{
  "dataset": "synthesised sound scenes: up to three everyday sounds over a background",
  "tokenizer": "word",
  "vocab_size": 93,
  "encoder_arch": "quartznet",
  "encoder_depths": [2, 3, 4, 2],
  "encoder_widths": [128, 160, 192, 240],
  "decoder_norm": "layernorm",
  "decoder_mlp_ratio": 2,
  "decoder_qk_norm": true,
  "decoder_parallel_block": false,
  "decoder_positions": "learned",
  "residual_init": "none",
  "epochs": 33.9,
  "warmup_steps": 200
}
Rows from block 3 of the audio encoder of a small audio captioner, named by matrix and row number. Rows with one number belong to one channel. Each number is 128 + 24 x the weight over its row's rms, rounded and kept within 0 to 255. All counts start at 0.
After each channel's rows are labels from the 100 clips, of 14976, where the channel reaches its highest value: "top examples" is what is common among them. Only what is clearly more common there than usual is listed. The data: synthesised sound scenes: up to three everyday sounds over a background. In brackets: how many of the 100.
# convs1: first pointwise conv (encoder.blocks.3.convs.1.weight, 160x160x1), inputs 0-79
# convs3: second pointwise conv (encoder.blocks.3.convs.3.weight, 160x160x1, transposed), outputs 0-79

convs1.118 [150 150 104 141 121 123 143 136 134  97 136 115 131 113 156 174 104 142  68 138 109 153 130 108 149 180 135 146 115 109 123 143 121 110  94 150 175 116 137 103 116 108 125 150 107 130 132  99 122  90 150 104 175 118 129 127 131 131 121 122 104 119 123 123  80 100 158 148 142 109 132 166 145 144 145 139 126 121 142 106]
convs3.118 [141 155 153 127  78 148 169 107 132 138 146 113 119 167 169 100 101 125 159 110  87 143 155 150 128 110 115 137 131 131 129 113  99 138 135 112 117 143 133 124 171 144 152 113 162 144 146  50 103 138 117 110 132 149 122  95 150 103 128 136 111 133 142 144 119 111 136 106 129 180 147 113 144  88 173 138 145 132 134 163]
top examples: background: none (52); door slam (26)

convs1.52 [ 95 121 128 136 119 156 126 119 109  68 115 116  85 153 114 133 126 146 115 123 105  72 111 123  99 125  74 107 169 142 105 119 146 157  76 150 174 114 140 146 144 129 126 124 155  82  94 115 163 139 112 135 136 134 132 128 126 113 115 160 177 142 147 144  85 113 136 136 105 116  83 147  69 103 140 140 133 108 133 121]
convs3.52 [148 102 149 114 120 116 110 124 141 141 126 146 176 137 156 127  87 133  96 110 146 135 117 133 122 111 122 109  89 117 159  63 139 148 158 113  93 101  98 137 141  78 144 126 130 163 159  46 142 100 105 130 130 115 144 109 112 128 155 157 176 143 110 120 132 168 150 132 120  97  88  82 143 127 136 130 155 121 162 172]
top examples: door slam (88); first sound: door slam (76); number of sounds: 1 (74)

convs1.156 [141 166 117 111 134 114 135 148 151 144 170 100  96 131 114 139 127 127 131 106 133 122 100 145 140  99 137 152  90 150 163  92 155 144 120 146 136 150 129 131  83 131 157 124 109 167 144 145 122 134 136 171 144 174  83 134 112  75 134 113 131 139 135 124  95 122 165 128 126 146 124 139 179 113 121 151  82 143 163  99]
convs3.156 [170 124 140 147 120 141 132 142 143 148 141 137 141 143 153 137 142 131 132 104 148 186 120 145  85 140 138  93 104  86 143 107 125 204 113 107 139 152 163 132 131 179 138 186 164 103 134 129 168 115 164 137 182 120 175 168 121 155 140 154  96  97 111 139 112 146 121 116 139 128 133 117 120 143 146 101 126 153 137 112]
top examples: background: none (53); siren (39); first sound: siren (28)

convs1.101 [120 126 167  95 146 110 135 149 144 143  93 127 121 131 140 141 161 148 160 164 105 185 129 144 125 134  99  87 164 160 122 129 121 158 113 147 141  83 172 110 165 156 196 123 144 111  91  88 104 146 121 156 144  96  92 130 102 104 125 200 136 122 130 127 133 109 103 154 125 129 131 125 118 102 142 179  99 139  93 110]
convs3.101 [102 117 149 134 102 137  75  94 151 117  93 130 116 113 114 147 114 112  90 148  76 160 138 112 138 134 131 106  93 134 110 132  73 148 140 142 172 144 136 121 154 122 177 152 145 163 130 114 141 127 125 119 104 149 152 136 155 136 179 165 152 134  85 167 125 138 131 105 111 119 116  85 105 121 133 144 129 149 114 146]
top examples: background: none (79); number of sounds: 1 (74)

convs1.17 [137  82 114 118 120 137 101 121 127 171 121 152 168 136 148 132 123 126 127 101 115 150 142 122  98 111 143 116 134 149 107 136 120 109 148  74 151  98 138  91 115 140 150 109 115  99 126 126 118 133 136 109 105 128 161 150  55 158 128 116 148 144  97 137 126 106 151 106 134  89 145 114  89  99 120 143 154 135 132 139]
convs3.17 [127 134 127 109 120 165 109 116 158  82 149  86 149 127 139 170 137 120 110 134 111 105  94 157  86 117 148  98  82 134 135  96 113 140 127 128 160 142 111 131 140 134 141 171 133 101 119 115 165 101 120 133 135  59 162 188 167 139 170 147 181 143 115 154 145 155 138  87 135 103  96 129  98 147 113 101 113 107 110 151]
top examples: reverberation (71); text has "room" (71); text has "reverberant" (71); creak (27)

convs1.77 [135  89 113 143 124 102 155 181 163 159 151 114 105 117 107 137 117 153 108 127 138 129 135 101 150 125 126 140 112 142  88 126 134 115  99 125 148  93 113 154 148 132 182 115 105 176 153 156 134  87 115 153 135 120 107 155 157 117 146  65 151 156 105 131 165 146 129 138  88 104 103 162 104  97 141 106  88 114 141 119]
convs3.77 [136  85 124 110 127 119 155 139 162 117 118 112  85 153 127 154 109 123  95 102 121 130 134 123 155 127 125 203 114 143 150 117 123 121 136  82 107 137 119 135 121  49 121 145 110 162 128 132 160 135 146 137 180 102  87  78 129 140  98 122 133 123 123 130  92 107 164 139 116 136 139 135 109 179 131 120 140 157 107 171]
top examples: engine (38); muffled (low-pass) (32)

convs1.85 [157 111 110 179 109 129  99 100 109 135 130 185 142 134 124 139 144  98 110  96 165 133 122 143 130 119 130 152 151 109 152 114 144  63 132 125 124 158 103 163 159 116 157 150 135  94 177  96 156 133 133  88 160 109  90 118  92 112 145 104 157 124  93 122 116 155  95 128 127 116 127 165 155 104 116 146 146  79 135 139]
convs3.85 [106 181 100 154 119 108 127 166 138 119 152 124 119  88  94 113 131 131 145 141 112 145 148 118 106 129 170 194 137 160 139 144 131 148  95 120 146  62  65  63 102 110 104 116 142 121 130 107  80 142  99  94  75 167 141 110 135 100 137 141 155 131 134 132 129 125  71 154 130 150 128 120 104  98 143 163 101 113 121 123]
top examples: thunder (51); first sound: thunder (44)

convs1.51 [ 74  90 154 130 118 134 100  64 150 108 127 117 145 119 136 146 133 149 125 141 136 121 153 140 141 155 138 154 148 143 149 127 150  93 133 126 166 119 156 145 164 137 119 129  98 121 155 126 134  53 122 110 118 156 120 101 126 119 123 141 139 154 120 134 169 121 120 120 130 177 110 111 149  93 146 119 148 148 114 141]
convs3.51 [127  89 110 120 143  99 166 123 109 109 126 136 124 134 115 106 102 135 110 134 138 122 149  93 158 170 141 164  78 176 134 147 107 142 115 135 146 101 120  73 122  89 139 163 116  74 143 128 141 100 119 131 140 102 142 126 152 142 136 118 159 119 109  92 115 134 135 146 142 167 114 173 129 105 121 137 140 112 169 109]
top examples: engine (31)

convs1.6 [103 133 135 138 100 131 138 160 116  97 121 118 132 124 144 111 139 158 137  89 133 168 157 135 143 136 112  83 118 100 104 134 151 105  97 168 160 147 120 103  96 155 148  87 127  87 148 121 136  90 133 174 117 106  99 155 189  63 101  85 154 106 146 109 129 134 117 120  90 155 117 108  88 170 129 146 116 156 140 163]
convs3.6 [ 98  95 167 117 124 102  74  68 152 151 118 139 180 176 132 108 140 146 141  94 124 126 155 157 179  96 140 140 152 140 160 120 118 130 174 190 175 117 130 127  89  74 129 118 155 140  94 162 125 116 157 142 170 144 114 115 156 124 145 119 129 136 149 201 108 118 135 148 118 122 110 117 126 118 156 108 113 127 129 155]
top examples: creak (69); first sound: creak (43); frog croaking (28); background: vacuum cleaner (25)

convs1.68 [133 115 134 113 116 111 139 151 146  86 156 137 106  90 138 158 122  85 155 135 158 193 148 137  94 144 183 123 101  97 171 137  92 171 159 135 123 102 107  96 117 107 114 150 158 132  96 132 141 100 140 140 174 115 102 140 121 126 121 135 157 119  96 156 158 110 139 142 105 132 137 128  95 109 146  84 103 132 126 131]
convs3.68 [134  93 170 116 155 166 175 127 120 134 135 153 125 137 140 143 128 138 132 117 138 182  92 107 176 125 147 123 120 158 135  90 110 103 147 147 140  84 133 125 115 143 102 106 130 134 121  93 159 131 159 127 181 117 110  89 137 142 123 140 166 114 120 148  70 143 111 110 136 145 115 134 104 145 141 133 122 131  93 133]
top examples: mooing (34); first sound: mooing (25)

convs1.24 [102 120 143 131 112 116  95 111 123 156 134 163 124 166  81 157 130  79 117 105 149 146 122 126 102 138 162 131 123 136 140 103 137 144 172 132 126  65 135  87 134 157 146 104 101  97 121 111 132 121 106 124 113 107 130 135  54 134 119 139 149 149  79 105 105 112 140 105  93 138 142 156 106 131 141 103  94 128 146 154]
convs3.24 [139 176 139 140 144 131 129 154 126 156  97 126 101 111  89 140 119 109 107 109 125  82 134 137 120 132 127 148 107 130 153 122 144 113 164 146 149 132 125  84 117 143 187 140 132 134 139 174 110  78 122 136 129 147 126 174 124 159 159 130  96 175 186 139 106 123 138  90  94 123 113 155  87 149 112 108 112 132 108 130]
top examples: reverberation (81); text has "room" (81); text has "reverberant" (81); quiet level (60)

convs1.63 [119 131 128 122 148  96 173 133 139 106 137 102 123 123 112  91 149 113  94 142 116 127 122 125 192 137 140 140 109 134  96 144 128 118 174 124 117  99 132 121 149 135 136 143 129 169  90 123 120 153 141 111 134 104 143 129 151  87 139 137 103 147 153 172 139 137 150 109 141 152 117  89 141 102 125 148  94 144 125  96]
convs3.63 [136 121  95 126 112 161 139 109 106 100 113 145 118 121 107 141 120 124 192 158 138 130  94 140 158 159 109 123  88 108 148 124  95 108 115 154 164 110 119 179 158 107 142 107  89 120 123 103 136 105 133 178 128  98 119 126 150 145  96 107 109 136 100 147 124 132 117 125 130  92 153 124 153 124 171 140 132 146 136 142]
top examples: reverberation (69); text has "room" (69); text has "reverberant" (69)

convs1.78 [169 115 159 129 128 155  77 132 111 153  93 130 151  93 106 148 149 101 147 136  97 154 124 101 153 117 124 116 162  65  97 137  99 100 130 127 149 147 141 158 101  86 158 112  86 147 131  84 138 116 120 148 100 105 136 125 139  82 129 107 119 109 100 133 137 133 147 128 109 149 130 105 123 132 140 132  96 114 112 116]
convs3.78 [144 111 172  90 112 123 134 156 163 133 150 150 123 143  93 126 147 107  92 152 115 151 124 135 138 138 122  98 167 122 127 103 124 124 125 141 110 142 180 112 113  81 104 135 102 139 158 159 142  83 200 128 130 120 100  99  99 134 131  98 119 131 120 124 130 151 117 133 149 114  83 169  56  94  99 164 112 126 108 137]
top examples: clipping (29); text has "clipped" (29); text has "car" (26)

convs1.56 [102 111 117 101  96 146  92 158 123 155 108 122 122 114 138 137 138 127 179 102 135 105 172 123 111  72  97 138 142 110 140 102 103 121 128 175 186  84 120 126 121 118 132 121 122 137 146 133 137 113 154 134 133 114 146 135 137 101 178 133 173 103 139 135 161 101 159 135 104 114 136 119 137 147 127 163 134 134 168 119]
convs3.56 [118 140 136 156 169 107 118 129  58  91 195 117 151 126 178  97 154 117 163 115 111 121 137 111 145 104 109  95 131 121 102 128  93 153 163 149 146 104 136 113 130  97  81  96  83 111 138 159 120 180 136 139 137  97 107 159 133 136 135 129 103 138 120 169 108 132 162 148 167  91 106  88  98 126 118 101 123 103  77 142]
top examples: beeping (38); electric buzz (30); first sound: beeping (29)

convs1.135 [126 163 105 148  82 143 122 109 153 117 154 110 104 118 128 124 106  77 105 116 118 132 102 130 133  96 105  76 101 104 111  87 119 166  81  90 132 132  90 127  94 146 116  97 158 128 132 124 131  96 113 148  89  97  87 128 136 102 154 115 128 144 102 127 121 124 116 142 142 157 104 113 112 125 120 139 119 131  91 118]
convs3.135 [143 129 160 131 131 136 113 122 138 146 129 122 149 160 149 130 154 126 131 122 165 146 146 180  89 127 118 102 138 120 156 118 100 160 115 119 118 186 158 137 165 197 146 105 144 150  98 160 142 170 154 111 158 150 151 163 133 160  94 113 107 105 104 155 108 104 122 102 111 132 125 106 130 170 109 108 138 137 139 123]
top examples: spray hiss (31); first sound: spray hiss (30)

convs1.13 [115 123 104 132 167 121 131 143 156 146 163 137 142 120 192 126 141 135 142 143 129  85 148  98 157 128 168 176 112 135 140 137 131 152 163 153 147 157  60 135 133 118  95 172  83 145 121 154 133 122 161 175 162 105 106  74 137 119 118 119 135  88 144 120  86 110 109 105 134 128 127 111 137 110 103 134 122 146 108  85]
convs3.13 [131 143 139 129 127 121  85 127 152 135 118 152 131 128 152 145 124 148 130 140  89 115 119 126 145 105 136  78  76  73 143 158 128 179 108 141 162 119 109 136 116 119 147 138 122 118 161 137  99 102  96 119  82 120 169 143 122 170  74 112 107 166 142 140 115 129 133 134 137 146  55  64 134 116 125 116 127  94 145 178]
top examples: crickets (28); church bell (26)

convs1.104 [139  99 170 106 106 134 144 134 163 131 113 105 115 121 140 138 141  87 115 119 164 143 120 118 112 127 128 132 174 161 129 130 117  53 153 126 155  53 125 141 166 123 139 106 107 104 134 101 135 117 127 148 131 125 162  95 123 150 130 136 121 129 118 160 111 132 145  95  92 141 147 126 101  81 101 179  62 117 117 113]
convs3.104 [119 111 151 144 130 130 132 139 167 164 148 121 173 113 124 140 130 100 120 111 100 141 119 136 105  85 161 139  97 124 153 115 134 132 139 181 123 165  79  88 161 141 133 105 128 136 113 144 128 135 136 144 136 122 126  76 135 158 125 117 123 104  71 128  90 155  99 127 165 140 112 153 180 169 129 151  98  73 151 127]
top examples: reverberation (94); text has "room" (94); text has "reverberant" (94)

convs1.145 [135 116 130 151 135 165 174 112 111 123 146 104 150 103  72 142 143 135 121 160 168 119 130 139  95 144 123 132 108 125 122 154 146 165 104  99 109  94  97  88 171 106 123  95 161 152 130 132 101 116  87 129  95  98 147  69 144 134 120  96 150  95  95 174 128 131 134 128 161 163 127 106  95 151  88 123 138 110 109 125]
convs3.145 [174 161 146 145 155 116 103 100  99 135 122 151 151 133 125 107 149 136 111 157 107 132 149 113 112 149  99 105 128 131 125 141 114 122  76 147  95 134 126 126 173 148 115 139 164 166 123 127 112 105 166 137 177 129 173 108 153 123 115 119  63 124 148 165 117 115 142 154 137 141 160 137 165 135 156 131 138 111 141 140]
top examples: number of sounds: 1 (81); background: none (69); coughing (30); first sound: coughing (29)

convs1.67 [129  90 135 183 148 104 122 123 170  96 155 126 147 128 184 153  86 112  85 125 111 151 154 142 153  99  96  84 117 165 103 104 142 111 151 173 101 131 152 115  84  95 119 117  71  67 159 123 136 109 132  87 110 108 125 109 106 153  97 128  98 111 121 119 138 131 116 136 141 166 141 115 129 123  99 149  99 127 168  70]
convs3.67 [105 135 109 141 131 134 138 129 120 147 138 125 116 151 123 126 153 107 117 147  92 122 125 167  61 149 127 164 137 106 103 162 199 124 119 104  84 146 129 165 127 142 123 131 141 113 128 108 105 138 113  68  92 146 107 114 116 107 114 145 121 118 127 134 140 108 102 101 106  91 152 140 131  98 137 109 116  94  88 154]
top examples: thunder (30)

convs1.75 [160 109 157 144 119  83  63 124 107 109 115 139 134 127 119 139 143 101 127 142 110 145 146 146 131  80 117 122 107 147  99 131 153 168 155 115  98 125 116 118  98  78  90 134  99 111 107  99 130 143 134 107 137  93 140 173 129 119 164 124 107  85 108 157 137  87 114 139 166 114 128 105 147 113  94 143  97  91 148 110]
convs3.75 [136 132 111 136  77 169 146 132  89 128 134 134  99 152  85 124  93 147 129 144 137 126 129 147 109 129 141  86 139 143 163 100 145 113 100 133 117  91 131 156 147 162 114 124 162 113 131 137 170 115 136 107 121 133 121 165 136 123 107  94 157  95 108  92 133 123  76  92 115 134 129 132 146 145 166 140 147 146 121 144]
top examples: reverberation (72); text has "room" (72); text has "reverberant" (72); number of sounds: 1 (60)

convs1.116 [104 128 140 126 118  77 141  59  89 123 107 158 153 113 124 107 114 113 160 108 121 101 148 115 122 131  75 107 151 149 139 111 111 143 156 166 141 109 112 103 120 121 105 121 111 125 109 161 100 101 168 125 107 147 154 142 122 115 124 110 147 134 171 161 139 126 108 120 149 142 138 150 123 152 117 152 141 127 150 110]
convs3.116 [142 134 121 170 120 158 150  88  92 136 154 130 132 169 152 141 130 112 135 144 137  80 111 157 129 118 102 104 115 158 104 115 131 150 127 107 144 138 185 135 108  92 120  74 125  85 157 125 119 101 109 102  88  99  97 161 175 113 133 117 131 125 136 142 147 131 117 144  92 176 146 133 131 100 111 138 127 140 145  99]
top examples: number of sounds: 1 (89); background: none (61); glass breaking (41); first sound: glass breaking (37)

convs1.121 [118 139 117 126 138 142 147 118 109 120 135 127 154  87 131 134  91 130  95 151 122 123  85 102 147 161 139 130 145 114 107 142 154 151 156 128 137 137 134 178 108 126 154 139 115 109 117 124 156 133 104 125 103 144 105  96 109 136 158 134 131 126 111 158 121 137  90 111 142 156 159 106 117 143 148  97  58 131 176 132]
convs3.121 [121 142 106 115 127 133 115 110 131 119 127 138  98 150  84 172 150  97 138 104 124 126 125 157 154 149 112  95 127 116 121 138 116 107 123 122 118 157 133 181 142 135 134  67  57 117  79 174 132 157 157  98 115 134 124 166 121 117  94 140  89 113 150 106 135 111 170 134  80 118 139 110 135 142 145  94 149 166 107 176]
top examples: door slam (76); first sound: door slam (55); wind (35)

convs1.61 [145 122 103 130 135 118 140 128  92 136 179 157 143 117 132 157  91 120 119 131 154  99 118 115  91 119 170  59 140 152 117 149 106 153 141  87 140  96 137 160  93 120 101  91  88 141 115 129 121  95 147 143 112 139 125 148 126 161 169  74 134 100 128 168 135 141 136 133 137 170 129 116 105 101 144 115 111 110 160 158]
convs3.61 [121 143 136 130 148 119 119  74 145 124  90  94 120 155 125 136 147 126 138 100 133 142 106 147 167  92 157 141 105 118 139 160 112 149 128 111 152 169 163  76 114 140 126 161 113 117 155 158 139 123 174 179 131 138 132  96 119 116 159 154 101 119 128 147 144 120 113 141 139 135  81  79 146  90 110 102  99 111  98  74]
top examples: knocking (33); wind (26)

convs1.88 [101 103 145 130 160 125 118 122 126 143  98 179 122 148 154 137  86 129 178 124 184  93 157 136  35 133 130  79 122 144 133 113  93 132 136 132 155 169 127 130 152  93 133 129 118 113 118 118 128 147 103 134 153 163 140 116 128 121 118  72  92 111 142 127 107 117 122 123 149 176 111 138 104 108 116 117 135  93 125 118]
convs3.88 [139 134  96 102 166 108 148  90 128 122 177 152 166 157 108 122 130 154 140 129 163 156 125 146 106 123 115 133 143  68 141 170 119 161 122  91 117 145 117 115 114 115 141 122 159 149  68 122  82 150 148  65 143 142 124 110 117 123 123  97 130 128 125 117 158 133 139 138 146 121 111  98 148  94 132 114 117 120  99 148]
top examples: door slam (63); first sound: door slam (45)

convs1.151 [132 119 138  98 120 116  91 108 137  84 104 113  69 129 143 112 133 116 115 123 143 107 138 148  95 118 110 114 152 168 168 117 102 151 149  80 112 146 152 108 131 129 151 182 147 103 123 118 142 154 137 171  93 151 121 135 132 134 110 131 119 132 127 101 133 129 129 138 160 130 156 132 139 143 102  84 127  98 181 115]
convs3.151 [120 131 134 166 177 110 116 124 141 111 129 118  65  90 162 148 145 137 144 139 164 105 133 111 136 143 141 129 121 132 101  96 191 110 118 136 114  99 107 102 115 121 105 177 158 114 132 168 103 164 135 118 137 120 115 122  74  97 128 154 133 114 125 156 162  86 155 127 177 132 140  88 137 149  90 148 136 151 133 171]
top examples: background: none (66); door slam (36); first sound: door slam (25)

convs1.64 [ 62 132 103 154 103 146 148 117 103 152 144 128 162 153 123 138 130 129 153  91 119 116 134 102 104 131 139 164 132 175 124 156 132 137 149 120 156 111  97 107 134 123 104  93 113 152 127 118 109 116 130 154 121  68 140 136 144 131 110  92 134 124 100 126 139 103 164 128 119 135  88 130 150  87  99 143  90 135 142 111]
convs3.64 [134  91 132  87 132 122 143 112 171 122 118 141 178 149 103 111 111 141 124 164 115 129 140 109 148  99  86 125 126 112 103  82 124  86  95 158  96 137 139 120 160 141 110  94 124 125 134 175 130 112 135 148 109 125 154 133 125 164 116 162 115 133 165 109  98 106 110 116 151 112 141 130 145 124 143 155 155 143 119 159]
top examples: beeping (50); background: none (47); first sound: beeping (36)

convs1.107 [ 84 108 100 110 105  93 141 140 202 104 129 110 146  78 150 118 165  82 157 107  80 155  92  90 146 115 129 135 136 137 137 138 138 163 155 131 123 159 127 134 116 159 121 108  97  86 123 123 121 128 129 139  98 108 130 138 130 115 107 153 142 110 126  98 104 117 131 120  98 126 146 129 115  83 150 179  93 102 128 100]
convs3.107 [112 135 151  99 133 102 122  85 124 105 120 144 116 119 118  87 122  51 116 118 179 133 145 122 134 143 114 117  99 117 127 126 111 107 118 157 164 141 117 125 138 122 142 165  90 111 131 136 139 118 152 114 118 153 123 176  96  79 121 130  91 149 155 150  94 148 128 157 148 108 124 128 126 159 132 116  92 160 169 138]
top examples: reverberation (94); text has "room" (94); text has "reverberant" (94); typing (28)

convs1.25 [127 123 108 128 135 128 104 109  84  96 155 122 146  84 166 159  96 120  95 132  34 188 136 123 130 133 132 123 147 104  92 112 159 131 128 144 126 131  77  94 100 142 136  77  78 136 118 127  87 125 127 163 113 156 139 133 140 132 124 156 105 141 116 116 156 133 139 121 121 149 130 115 123 150 119 188 128 127 142 119]
convs3.25 [142 122 131 117 128  85 161 140 140 149 158  88 156 107 104 139 130  72  85 143 154 103 134  86 157 122 145 162 113 117 125 134 157  99 145 145 114 120 112 130 115 120 150 152 124 127 118 134 105 159  79  79 130 137 104  90 144 118  86 141  91 166 158 103 151 116 144 143 122  90 191 112 146 174 137 143 150 109 155 142]
top examples: coughing (59); first sound: coughing (29)

convs1.8 [111 126 114 155 111 103 124 144  71 118 134 147 105 134 115 154  89 110 113 103 100 129 119 132 128 141 129  95 177 151 121  95  93 139  64 133 127 161  98 121 145  84 113 133 115 179 112 122 119 134 124 180 170 132 149 164 154 154 119  83 120 144 110 105 151 118 125  96 148 123 100 126 141 144 109 131 129 102 143 113]
convs3.8 [165 128 115 154 164 144 158 101  80 144 178 114 135 118 142 132 121 116  99 116 125 138 104  96 165 145 140  89  97  89  96 139 128 122 120 118 132 117 128 111 145 168 145 127 144 129 150 117 102 103 128  80 117 150 146 132 159 155 121 106 111 124 118 151  93 127 159 125 121 184 109 123 179 116 120 163 103  79 119 124]
top examples: zipper (27); frog croaking (26)

convs1.90 [120 126 112 116 156 147  93 122 127 109 120 147 166 169 134 130  97 139 120 153 150 144 120  74  97 167 140 108 131 141 107 130 136 143 166 112 122  93 103 140 174 144 150 113 133 119 103 138 122 100  95 104 167 125 111 113 117 153  72 147 175 114 115 126 137 147 118 110  98 149 156 110 149 114  91 125 111 128 139 134]
convs3.90 [113 130 135 141 130 163 132 146 123 129 180 139 180 124 188 123 170  87 142 120 110 109 133 146  59  90 139  81 102 132 108 136 148 122 141 123  89 165 106 111 161 140 128 133 176 124 145 109 157 112 126 112 124 106 139 141 139 154 100 110 133 110  92 147 137 167  92 101 115 160 126 138 169 143 131 123  94 110 141  92]
top examples: creak (54); background: none (47); first sound: creak (29)

convs1.35 [ 90 169 121 136 139 164 130 118 133 146  93 114 139 171 174 157 127 127 154 126 144 151 103  94 143 100 136 140  94 114  93 136 127 131 164 163 149 138 155 120 122 156 135 198 150 121  85 149 110 173 148 132 137 135 115 121 128 130 155 146 118 129 136 125 126 148 135 155 109  94  99 144  91 123 108 148 146 135 124  93]
convs3.35 [105 134 117 156  99 121  89 133  79 111 113 120 112  94 133 172 118 146 112  76 124 131 125 109 141 132 141 157 143  94 147 125 126 169 142  79 120 128 121 157 144 121 141 133 115 136 134  95 148 116 133 123  99 113 138 129  96 130  95 130 108 133 140 142 167 120  97 128 171  60 109  73  88  93 116 149 113 130 134 124]
top examples: background: none (65); door slam (34); first sound: door slam (31)

convs1.122 [135 129 129 131 163 114 123 154 117 115 150 149 151 124  86 103 152 132 135 127 126  84  96 158 116  78 118 163 144 146 107 190 143 127 137 158 119  89 153 112 122 124 103 121 146 162 145 147 120 114 145 109 133 161 155 174 144 119 128 144 136 108 148 122 101 102 142 154 135 144  78 121 116  98 117 150 136 142 120 129]
convs3.122 [127  90 128 105 115 146 112 127 110 144 149 141 118 163 112 165  98 151 140  94 131 153 127 143 118 135 135 118 142 161 131  98 146 158 159 108  98 134 137 143 129 116 127 144  91 120 143  85 153 153 164 118 108 106 133 120 105 122 106 117  95 104 148 118 163 154 108 121 140  57  75 130  98 126 145 135 122 122  98 158]
top examples: beeping (39); laser zap (33); first sound: beeping (32); first sound: laser zap (28)

convs1.130 [157 128 130  62 142 159 156 166 152 121 117 143 156  72 105 152 112 144 127 153 154 137 127  59 122 113 127 145 117 128 134 155 149 135 159 111 160 163 151 158 114 117  93 168 100 129 130 149 133 120 122 120 157 147 115 105 142 107 172 102 124 116  94 128 140 154 139 114 109 135 131 107 116 122 130 150 151 152 158 177]
convs3.130 [151 101 151 127  94 127 130 141 118 127 156 149  91 111 175 130 139 104 115 134 176 130 163 120 194 154 133 157 134 150 117  96 108 143 102 134 114 119 131  96 132 114 101 179 127 148 168 103  98 175 140 120 126 134 118 109 100  99 152 117 122 141 108 148 128 121 127 159 110 154  95 131 143 115 133 117 123 179 115 107]
top examples: door slam (41); first sound: door slam (34); coughing (33); first sound: coughing (26)

convs1.133 [122 147 113 134 117  96 170 132 201  86 121 161 137 115 133 115 145 147 144 152 134 113 109 123 139 142 135 140 140 166 112 106 129 117  85  95 114 168 122 113 147 134 104 101 104 185 147 144 152 109  99 148 114 147 124 165 147 134  86 108 146 113 101 129 123 135 152 131 130 101 173 116 121 103 151 103 125 112 114 178]
convs3.133 [111 144 121  46 152 104 108 142 121 139 142 122 135  83 117 124 129 121 122 102 147 167 121 120 170 107 161 117  87 109 142 119 115 128 154  83 110 142 113 111 127 129 108 100 134 134  86 132 111 161 141 113 158 150  85 124 105 148 127 142 131 161 126  84 135 110 124 101 120 148  87  81 121 143 145  88 127 128 171  86]
top examples: number of sounds: 1 (78); knocking (53); first sound: knocking (45)

convs1.84 [148 134 100 130 123 154 109 139  80 123 108 140 167 177 126 110  86  82 127 112 115 108 103  90 148 135 115  95  98 131 107 122 106 116 113 114  89 167 120 157 108 125 160 136 154 113 108 146 153 119 152 152 152 103 126 132 124 139 113 125 117 128 134  84 178 117  92 153 138 135 146 131 138 130 113 109 134 161 104 119]
convs3.84 [164 119 136 132 177 139 166 124 187 143 115 100 141 167  95  98 135 146  99 112 102  72 123 149  99 139 158 132 138 128 150  99 146 128 157 118 145 126 125 147 114 190 103 135 113 136 147  99 111 147 171 120 112 104 144 117 113 136 150 130 140 157 143 142  84 137 111 151 155 128 137 170 102 119 119  98 115 120 133 136]
top examples: background: none (48); door slam (29)

convs1.155 [160 100 151 156 129 166 102 131  88 116 146  96 113 138 136 150 113 141 134 117 161 162 126 164 149 124 186 168 112 104 143 138 161 118 132 119 119 134  99 155 108 146 139 133 157 118 123 174 133 129 103 129 143 121 131 121 140 139 142  67 122 151 116  53 133 151 136 110 133 192 133 114 140 158 116 125 127 143 131 131]
convs3.155 [122 129 122 102  98 112 102 142 156 140 155 128 150 147 177 133 178 144  83 123 140 119 106 143 166 121  98  82  57 120 147 107 131 159 169 138 127 135 124 147 124 138 150 137 119 201 143 162 111 139 157 122 139 144 156 136 142 145 133 117 133 136 121 110 150 109 156 136 153 157 120 126 162 117  94 112 104 127 152 125]
top examples: door slam (86); first sound: door slam (70); background: none (46)

convs1.41 [169 133 160 157  45 111 124  99 132 119 111 164  95 129 152 146 156 127 124  89 109  65 121 117 123 129 145 127 103 115 100 143 167 151 120 134 115 107 113 109 117 110 126  99 131  85  89 108 104  95 132 160 122 152 153 144 156 118 118 102 186 132 103 210 146 118 123 105 151 102 137 133 112 136 123 122 130 121 101 137]
convs3.41 [111 127 156 140 146 136 123 134  57 143 166 166 139  91 152 122  97 117 119 133 134 145 122 107 116 187 187 118 148 130 126 158 159 146 130 115 110 100 106 126 167 130  98 144 132 104 135 117 129 134  90 138  66 132 125  73 112 130 140 151 132 140 123 135 182 108 133 130 170 143 150 148 129 123 150 133 149 108 111 122]
top examples: thunder (56); first sound: thunder (41); explosion (31); first sound: explosion (29)

convs1.153 [138 144 128 145 141 137 136 121 112 141 140 115 137 110 157 137  96 104 109 113  80  96 172 161 149 128 118 136 144 168 127 118 135  99  82 157 134 138 148 132 113 101 127 130 100 126 134 163 124 130 131 186 178 136 119 120 148 127 163 138 148 135 130  98 142 122 108 124 119 135 131 142 176 107 101 163 134 152 175  86]
convs3.153 [170 125 144 193 163 131 135 121 126 160 129  83 145 141 147 149 143 146 112 143 117 113  71 160  88 144 130  86 125 107 145 126 118 183 164 118 117 138 116 125 141 140 135 121 155 154 152 130 138 105 130 138 118 130 176 117 153 156 132 114 142 154 119 141 105 161 125 117 100 125 164 119 168 104  99 138 118 178 167 104]
top examples: door slam (63); number of sounds: 1 (62); first sound: door slam (45)